A small contrastive image-text model, trained from scratch.
Training: adam_atan2 at rate 0.002, 7600 steps, batches of 128.
Data: trained on procedural textures in two colours, tilted and lit, 97500 training examples.
Rows from block 6 of the image encoder of a small contrastive image-text model, named by matrix and row number. Rows with one number belong to one neuron. Each number is 128 + 24 x the weight over its row's rms, rounded and kept within 0 to 255. All counts start at 0. Numbers have three digits each.
After each neuron's rows are labels from the 100 images, of 14976, where the neuron reaches its largest size: "top examples" is what is common among them; "colour at peak" is the nearest of a few named colours to the mean colour under the peak. Only what is clearly more common there than usual is listed. The data: procedural textures in two colours, tilted and lit. In brackets: how many of the 100, against the usual share in percent.
# gate: MLP gate (encoder.blocks.6.mlp.gate.weight, 1024x256), inputs 0-255
# fc1: MLP up (encoder.blocks.6.mlp.fc1.weight, 1024x256), inputs 0-255
# fc2: MLP down (encoder.blocks.6.mlp.fc2.weight, 256x1024, transposed), outputs 0-255

gate.707:126104112123135107128107130130136171109121122125086112115113175104155080135096132125108136139124103139180154097122105122155163109124173172121137132130073123129143115111132136116166123113152115116170135135113117127123114102137177136134107146104131099140134167140115122172134175115147133134096152128085104135164169108184097132125089109137105112115112185090129139111133140117131122128090120136142163137123115080102097094121123115087158105112143126146160151155131124161080115187187143126115112127125111118139113116126128167140149148141125122136088147130128092132118154141097117125141107125147144156093137146137133149129120115106127148161169118110178109102163131114120119170081152135124200090118156098098113146131074120073146122136117106157167148086170129170110113113144158
fc1.707:119167182116157144142127108115143082170152122127131129134155077160128165169144109131151114121145124113084110146158161158110125129150113112132135135130151139107106161137138111171112128131111137130081149127160156123132165144122084123141129111123142182141096104138128140105131083172116117099164114115181117098095082136101147126139145174107151132153143062186149079143130108132124140135174131136116095127160124171129131166138114129153108134139128135098102126119130132110141161086105113116142124113134176124118131136118135123149124081122135083103169112130150159132129090114182138142134163120097119104129128126127116126105114149155135091095105129124108118139065113170150133096166114093161111172149126151163173099125142137163110148124115119123087139161091137114127137159101098
fc2.707:099084088111091121157117109136168167134147157107167138093159137106128090167088113090122168126135107164162137096142113132142167112089156151079160139093095151159114142111095093097136154090135137107159104093100154167131120110142148122127124093104129137085129142141102089120122157103091110097116160159110100126118163099145118165153122167153163104120107143118161124117134131100127093132106166117153095166126120110112116125128164123167141126144099143167150127128096122132122109152153144118167143148147112139152086094119094167109104139129120118162104139108149115117140125113093118148150089126152144157122151109115168118128141135113094113161107161109163107092188143168143155148116133094131146112121145109124098144166116105099157158142124159143154115122141105177113130120138153
top examples: grey (69 vs 16.5); pattern colour: grey (68 vs 8.2); ground colour: red (30 vs 8.3); ground colour: orange (28 vs 8.3)
colour at peak: brown (45 vs 20.2)

gate.181:099098102153129110125125127106145149130104130117111123137144165131145112148116121119127113131134094119157184123140141164149135119154155147116156117129102110109147105130141123130185067130161109101152090112164144144137127116141181135158098118111116109104137151132129136161144176109155128170083137104122111130154146150160105147129118135157095102103125184075133167147131158099137131147082157153150166126120141075107098112106133096123133116140168134125129145172166104123083128176186124103129124134160113138114106154110139139154148173143129125138101153168139104117118156120125116151131130121115153169093128127142133137148131109102145147148149101069135127103164141138166120158078133120133186105132151106104123170136085134066128128103119073141134098122165159134102139097144133
fc1.181:107113096112090102116144111107110171109090142145093114150110137088149110076121151113117124133089135143157125079108100078153121110075146150133120123110091136170158125134123106113117171114116123147172141120120121106114100110130174137124124122123134099121160149116140134146129168108123118146115114146089138168139149115170104150129113111137112121099126185079123137151128140139120114100105113137122179112108132101110136095100144132096120134100132103150144124137104113126119118149136153115098153153143109114132116101117112141107128150156131174165063130120107129099122158117103133093129088126169111147140111136125141122115122128109102141128147112160154134109181154103111159153114168155089130102122121124117070164128113111112158123157136154152200114091200065152138085101136149
fc2.181:175173142161144122096118130142085085137106131147085108151089130148151157085172137171129085145142131097111137173130150144112086140146125105158101122171143111092114111127171170178141095171126142166115148171135134097125155147132118122104124141140112137171130133116160172131128121165164131168127113091170133151153114142111128088125117087123087141124135118140092107136122148144099171131140085147103168086160131144135146136116087139085146107119145129085136119142158160125125137113122110117085125135120135114090164164145170119129135126150128156124135125162121153131112100167173137093101165133120140118155100150131085164112121125123171119085165086140123151171099120085117136123134106129126110128128119139126126123085158150131111087131133104092121111126132145102132130122133099
top examples: white (54 vs 16.8); pattern colour: white (52 vs 8.5); black (48 vs 17.2); ground colour: black (42 vs 8.8)
colour at peak: brown (50 vs 20.2)

gate.424:135125113136124104140136095126139149133107123142126135126130133141138070142138130123090135133141120145164146127130128127124133115145158135107121101138086119153126142080142137125159125124153119134163140105109126120130136113148173156135085126116136109117134168153131115151151188120135134137102131105109111130133184098183108123129100105158120115112079182069137152128142129086131134140074139145135170115138114059092128098114126105123130135148165150125152140169119138145071122172199181127132123130155070107131129128130130129139115159112106124163101154120146099126134120131114101139138128110189121137128122123135141142125142153105134136134125107126170102106141167132119135176097134107142174092086163094107106166129130125104159158157114129109170130065195115169095151114141147
fc1.424:117139144105124114124169091102145140112149125106086114132134110118134130178128109149125103141091109141119101198103122148156144114126167129157133122137143120160150187110118116109111163115122111151131117118137172126147147135139136152157126142085133151151174152140097178141144138108137185154142146144108143099103114109120132128140115135127138146139116119113157114175130143116131110130110098137150106079158091149143133134134116071131108123138069122104094119166091149098097139153128122125117130098151142156106067127098141150124132115131117097115108138111117135100125094119124114117157143143156086105200077112111105148135133149117106131133161153166124163165123111214086139134117139137141132131144136113142123113138149114166155108171129121138115158169131102194106076107147152
fc2.424:125132111125112124103156111085122123140142073122122183119117167093118108122135141134106123076080137149158124136106119124089123131132140161135094129131132169116176149094133131132122129141124087094119133135146076117133120117132155111142129130128130094130125141120108134141096099106145123135084133128119115085118166130143101119080135124146124110108114115135119167141121086073175132134107123118099130121094105125129085100133122126122136166132102128123124138148123085157072106154172140174122144130151121128122148140153135175109111149087111125148080133115083110107122164120121094147111130106158142134096110111122123093186124138102132185122120120104192163134168151122166139139128175080103148108091153092099111153124085126138200130187118123149146100117130085118117116130144117
top examples: grey (55 vs 16.5); pattern colour: grey (55 vs 8.2); orange (45 vs 17.1); ground colour: orange (45 vs 8.3)
colour at peak: grey (47 vs 22.5)

gate.232:098107095148122099118128113102165143139090123127117122144146157140159119124124142132103086132113081124159188121128163145146152126149163151112134098120096124127142104128145127142175069114144108118154102107154137129128144141156180165158101115102113092114140154131142149172152157110165134169085124100122131145150128147160081137140105131158102106095104163075140164150133169114144152163088152170153166137107133096109117103106134082111132126148168129134132129164163111130082143166177131111130138158161121127123107138113159167149164176138139123135101147171153106134131157115140136170140143120119137154120127131133136130155117103110157147136138125087135129118171140145161109154094129123122195094126146107106118158141091126086144119131106087141141110122158164135105139104147145
fc1.232:105100099127099084124141115107109178096107139149105106149107135081151100078103151118124118153093131130166135101093095091171134103099151156125130112106109114168169141134111111098131155111118113163169130115117128112107096104133170140119124141118117096108162152119138142156149170100129132149110122138085141156135137116155100147131111107125107125085134164080120157147134145141126136107103120127135167112103143107117151092104140125104121123108127104137168121143127125128117120129136138125111144140131115109132105109108117147100130156163125155166060124115115126095126153130095133104114096127163094126147104125120136113115128119108110151146164129166159142115186145112103142161109152173087136088124116120108078164135128130119143116166141149154207121073206087139141091100144145
fc2.232:171178148167150116093117129140084085133105129137085104163086124142149146084171133171132083150129138113120141174126151139119085138142126121163097130170144111087119118125171171173124106169116139162113163168139124095123151145121127124115124155128123137174124128131156172136134109167165144170129116094157144146148120146116131086123124084119087153133139120142095109139122146136104171128144084144093171086154136150130143134108086141084130107118144124084130127152173156122122143116123115119084126123118134118089167164138170111132139124146132159125128125157112155137108102155170132099099163134113133117152098132133084158111129127129171117085163086143126154171104128084101132123139104142128117130123121147129139131085152161130111086124138104099121129120134148096141127118127099
top examples: black (68 vs 17.2); white (67 vs 16.8); pattern colour: white (59 vs 8.5); ground colour: black (52 vs 8.8)
colour at peak: brown (55 vs 20.2)

gate.45:096104097138126110126123135105166124124089112137129125136140155137152126131133151138090122124133078129140189110117151134140166131128154140136121125133080111136139106145148132146176083123155122103161118111135135136120145152170183156148098123108111089117149157127149142175133167110174154156089113097118126163149135136167093134134098119149105099090095168079140159133134176122142179166081125173152175141118126090111133101119126097111143137141150133147139134154152105140099144173172135105118149162161110099130116130121163158151153166138136125117119147164183113136125141130135129169146143112139142147129137143149136140160117106107160144131142127104144128122148126148173104173089137117117200084137143104109093152131075118098135134127099107131135124110153157165089130112140131
fc1.45:135172178131140149132107133132150104150144122099116145120149123158123155199148093132141134115166143130095122130152158143095155150148122119133115143138139140095102154121149133167116128140147160093090159147130128149137177140107084114140118133135131175166089094146108128106129078167124128086147145119148119098119108102093160106118146164104136161174127092188139092107113093128138118148172123100119092143160092162116109165153098123152134136128127158112102133123137137110153136097125123127124095099100142134112140136143134119147145112098126083081184143122128107165118118132159119140117167122107150115116150131133118127133130133132142078082083106078105115123083120148132119106164087099152104161139145158154164107118126133139118145119127110120083145167071161127134141134103086
fc2.45:085085099094089128158132125117168167131141123119167149108166145107117115167089129089116168106127117154139130086134110125139166119090139135094150132089113154164134138114088089094143155089141109094158110091121132170127114122140140126135125098114136109089123136131092089124119148096097109089110150162093114111114143099139112167128124167148165091113116142119163151113134108115162089120110167106157088166100108111122104111132167109167126152151105133167132130116092098139126108146137145134167139141140118136167098098117089161119105147100119096133120137107144102116142152093089114159141090117147136143102158119127167090167129136120089148167101166117134106089169129168149123143109150107131153104122139113124107148169102098118152167125114158165137133123132116164110137130135148
top examples: black (84 vs 17.2); ground colour: black (63 vs 8.8); white (58 vs 16.8); pattern colour: white (49 vs 8.5)
colour at peak: brown (68 vs 20.2)

gate.442:146117111132123098145131125138115161114126121123110128115118156125135064130122117123115133144151126140171156124125108120135127091144160134112130103129083101147134139095134145112153124124156127133152147132101097114131125107146163142126082133116139108113129166153138114160153202115137116133107145115094109122132187094183115118118087087148126122102101196068141151106154124099124116134092137130128179123120136065098128100126119117120154121136151155121166137143121129142095108171201166133120134133145065108133127137143122127121111157118094113162103146116124108108130150135087110121135112115194121134116138122128135150122145139091132140143138105126168092105154150117103144178098140120128136094093159099109112174122125138094148148135126121125168119069197108164091145107147144
fc1.442:162144140131114131120139118136134142160131111120127138116144145139127148173126150136114065125078137106109103170096151123126147099051141145128131195156101100161158136116158149112116221126106129145122163101166136150125110146158131141136149151133128144149105157148084151185148109136159131136141116109102112130169113098135086124138118116138086114137113171110169148151130122114149194155116081129122141145109112124074119137132128069152110129119126109153091126171142146112101171162112153155100114134113129101133112135135138106135151091129133111110118100160152123116148161103156100146105124134164114137097120121100134117178146118115154157133133144179110141124140127197118109129116099104138122135119110114087141122151140141131135104175126121142092152132136144113100104141147155
fc2.442:131129111127113123103154109093124123141135078120125176118117174089117106124132136133103124083082135156160127142111124122093124129133145165132095133130129172117167155089135133134122131144125097099121134135150082120134120116138157106142125123128129103128124141126107133142105102111145122134077133127123110090125171125147092122087134127148126110103111116138115161139121094066168133133108123119104127122102102122127093096132125125124138158136101130124125141152124092161065102156178142167124148131150119126120147138149135178104104153096104129151073132114092114105127154128120088139108128100166146133104111110124124101181125135099133179121125119101199163132174150125160144145125168074107150103084158087093106159127093129136207130185115122142154101109133082122111118133145118
top examples: grey (40 vs 16.5); pattern colour: grey (40 vs 8.2); white (39 vs 16.8); pattern colour: white (38 vs 8.5)
colour at peak: orange (26 vs 7.1)

gate.210:103100108147123104127139127101139139137106123126116123120132146138134113134121124120131097126137063122144182120130146150148136127144157141127156115106083106127158095131129133123183094133147111108150091103169149129138121129146170147156086111114104089103137152140136134166155176100157127177092118107118113122157150143166099136127120145138079103094114187077124177148129149123152153146097149144160165120105145078110120119100130076109128126139162135120135129180152118118083138173182127113133146143158098128101110153115131141144128182136133126150106149159161099119127139118127116148140138117128141145090131146160125137151125107101140157156154103091130126101140134142168114159091149129130177089135141112103114174139085118076136136117122082142135104110185154144093138090143146
fc1.210:106119093123082094099161126105135159110091142156111102150122143100157119047137160129105123130099122149154141094097107097142099103110134136129107107105105127181141107142138106125124161106112114158170118120141119106100114125145169152143121107119128087116161151092169139159130177093146109154114106144106157178132143126161106149133099108148106110097124170066138141162137150138114124126091123137125179114090147097118151103104145110085124162117148111162133125130111111128123132135128141118114145184169113102145125125113134135122114160161147182146070129147108140108123161100119155111135103131149107163121135150129151127135112129122134143138135103162147133124180145098121148137098159155097135100124120123121075161124108112114152113133125139141178105101196089159130108106133151
fc2.210:174173144156145114091127127158088089138110125143088104143094129145157155088168131168125087152149132099110131170134151140114089135151124100156097123167153108096102130132165165181142104171117143171115138167140131097122151139126119120101132142140106144167130138100162168130121122160165126163130119097173137165132110137105135089126114090117091145122127103135089090144122164140095167127143089152107165089175129156141146134109089143088151093121137124088135113133159173121127141111120121103088126142125139119095164163138165123121131125163132141122127124177127154127125119171170145096104156131124132119173102163131088151110117120125167120090159090143133156167089123088115143124128095124121113130126115141136122120087144143150119091143132107097119108134134135100128127135130104
top examples: white (76 vs 16.8); pattern colour: white (66 vs 8.5); black (56 vs 17.2); ground colour: black (46 vs 8.8)
colour at peak: brown (45 vs 20.2)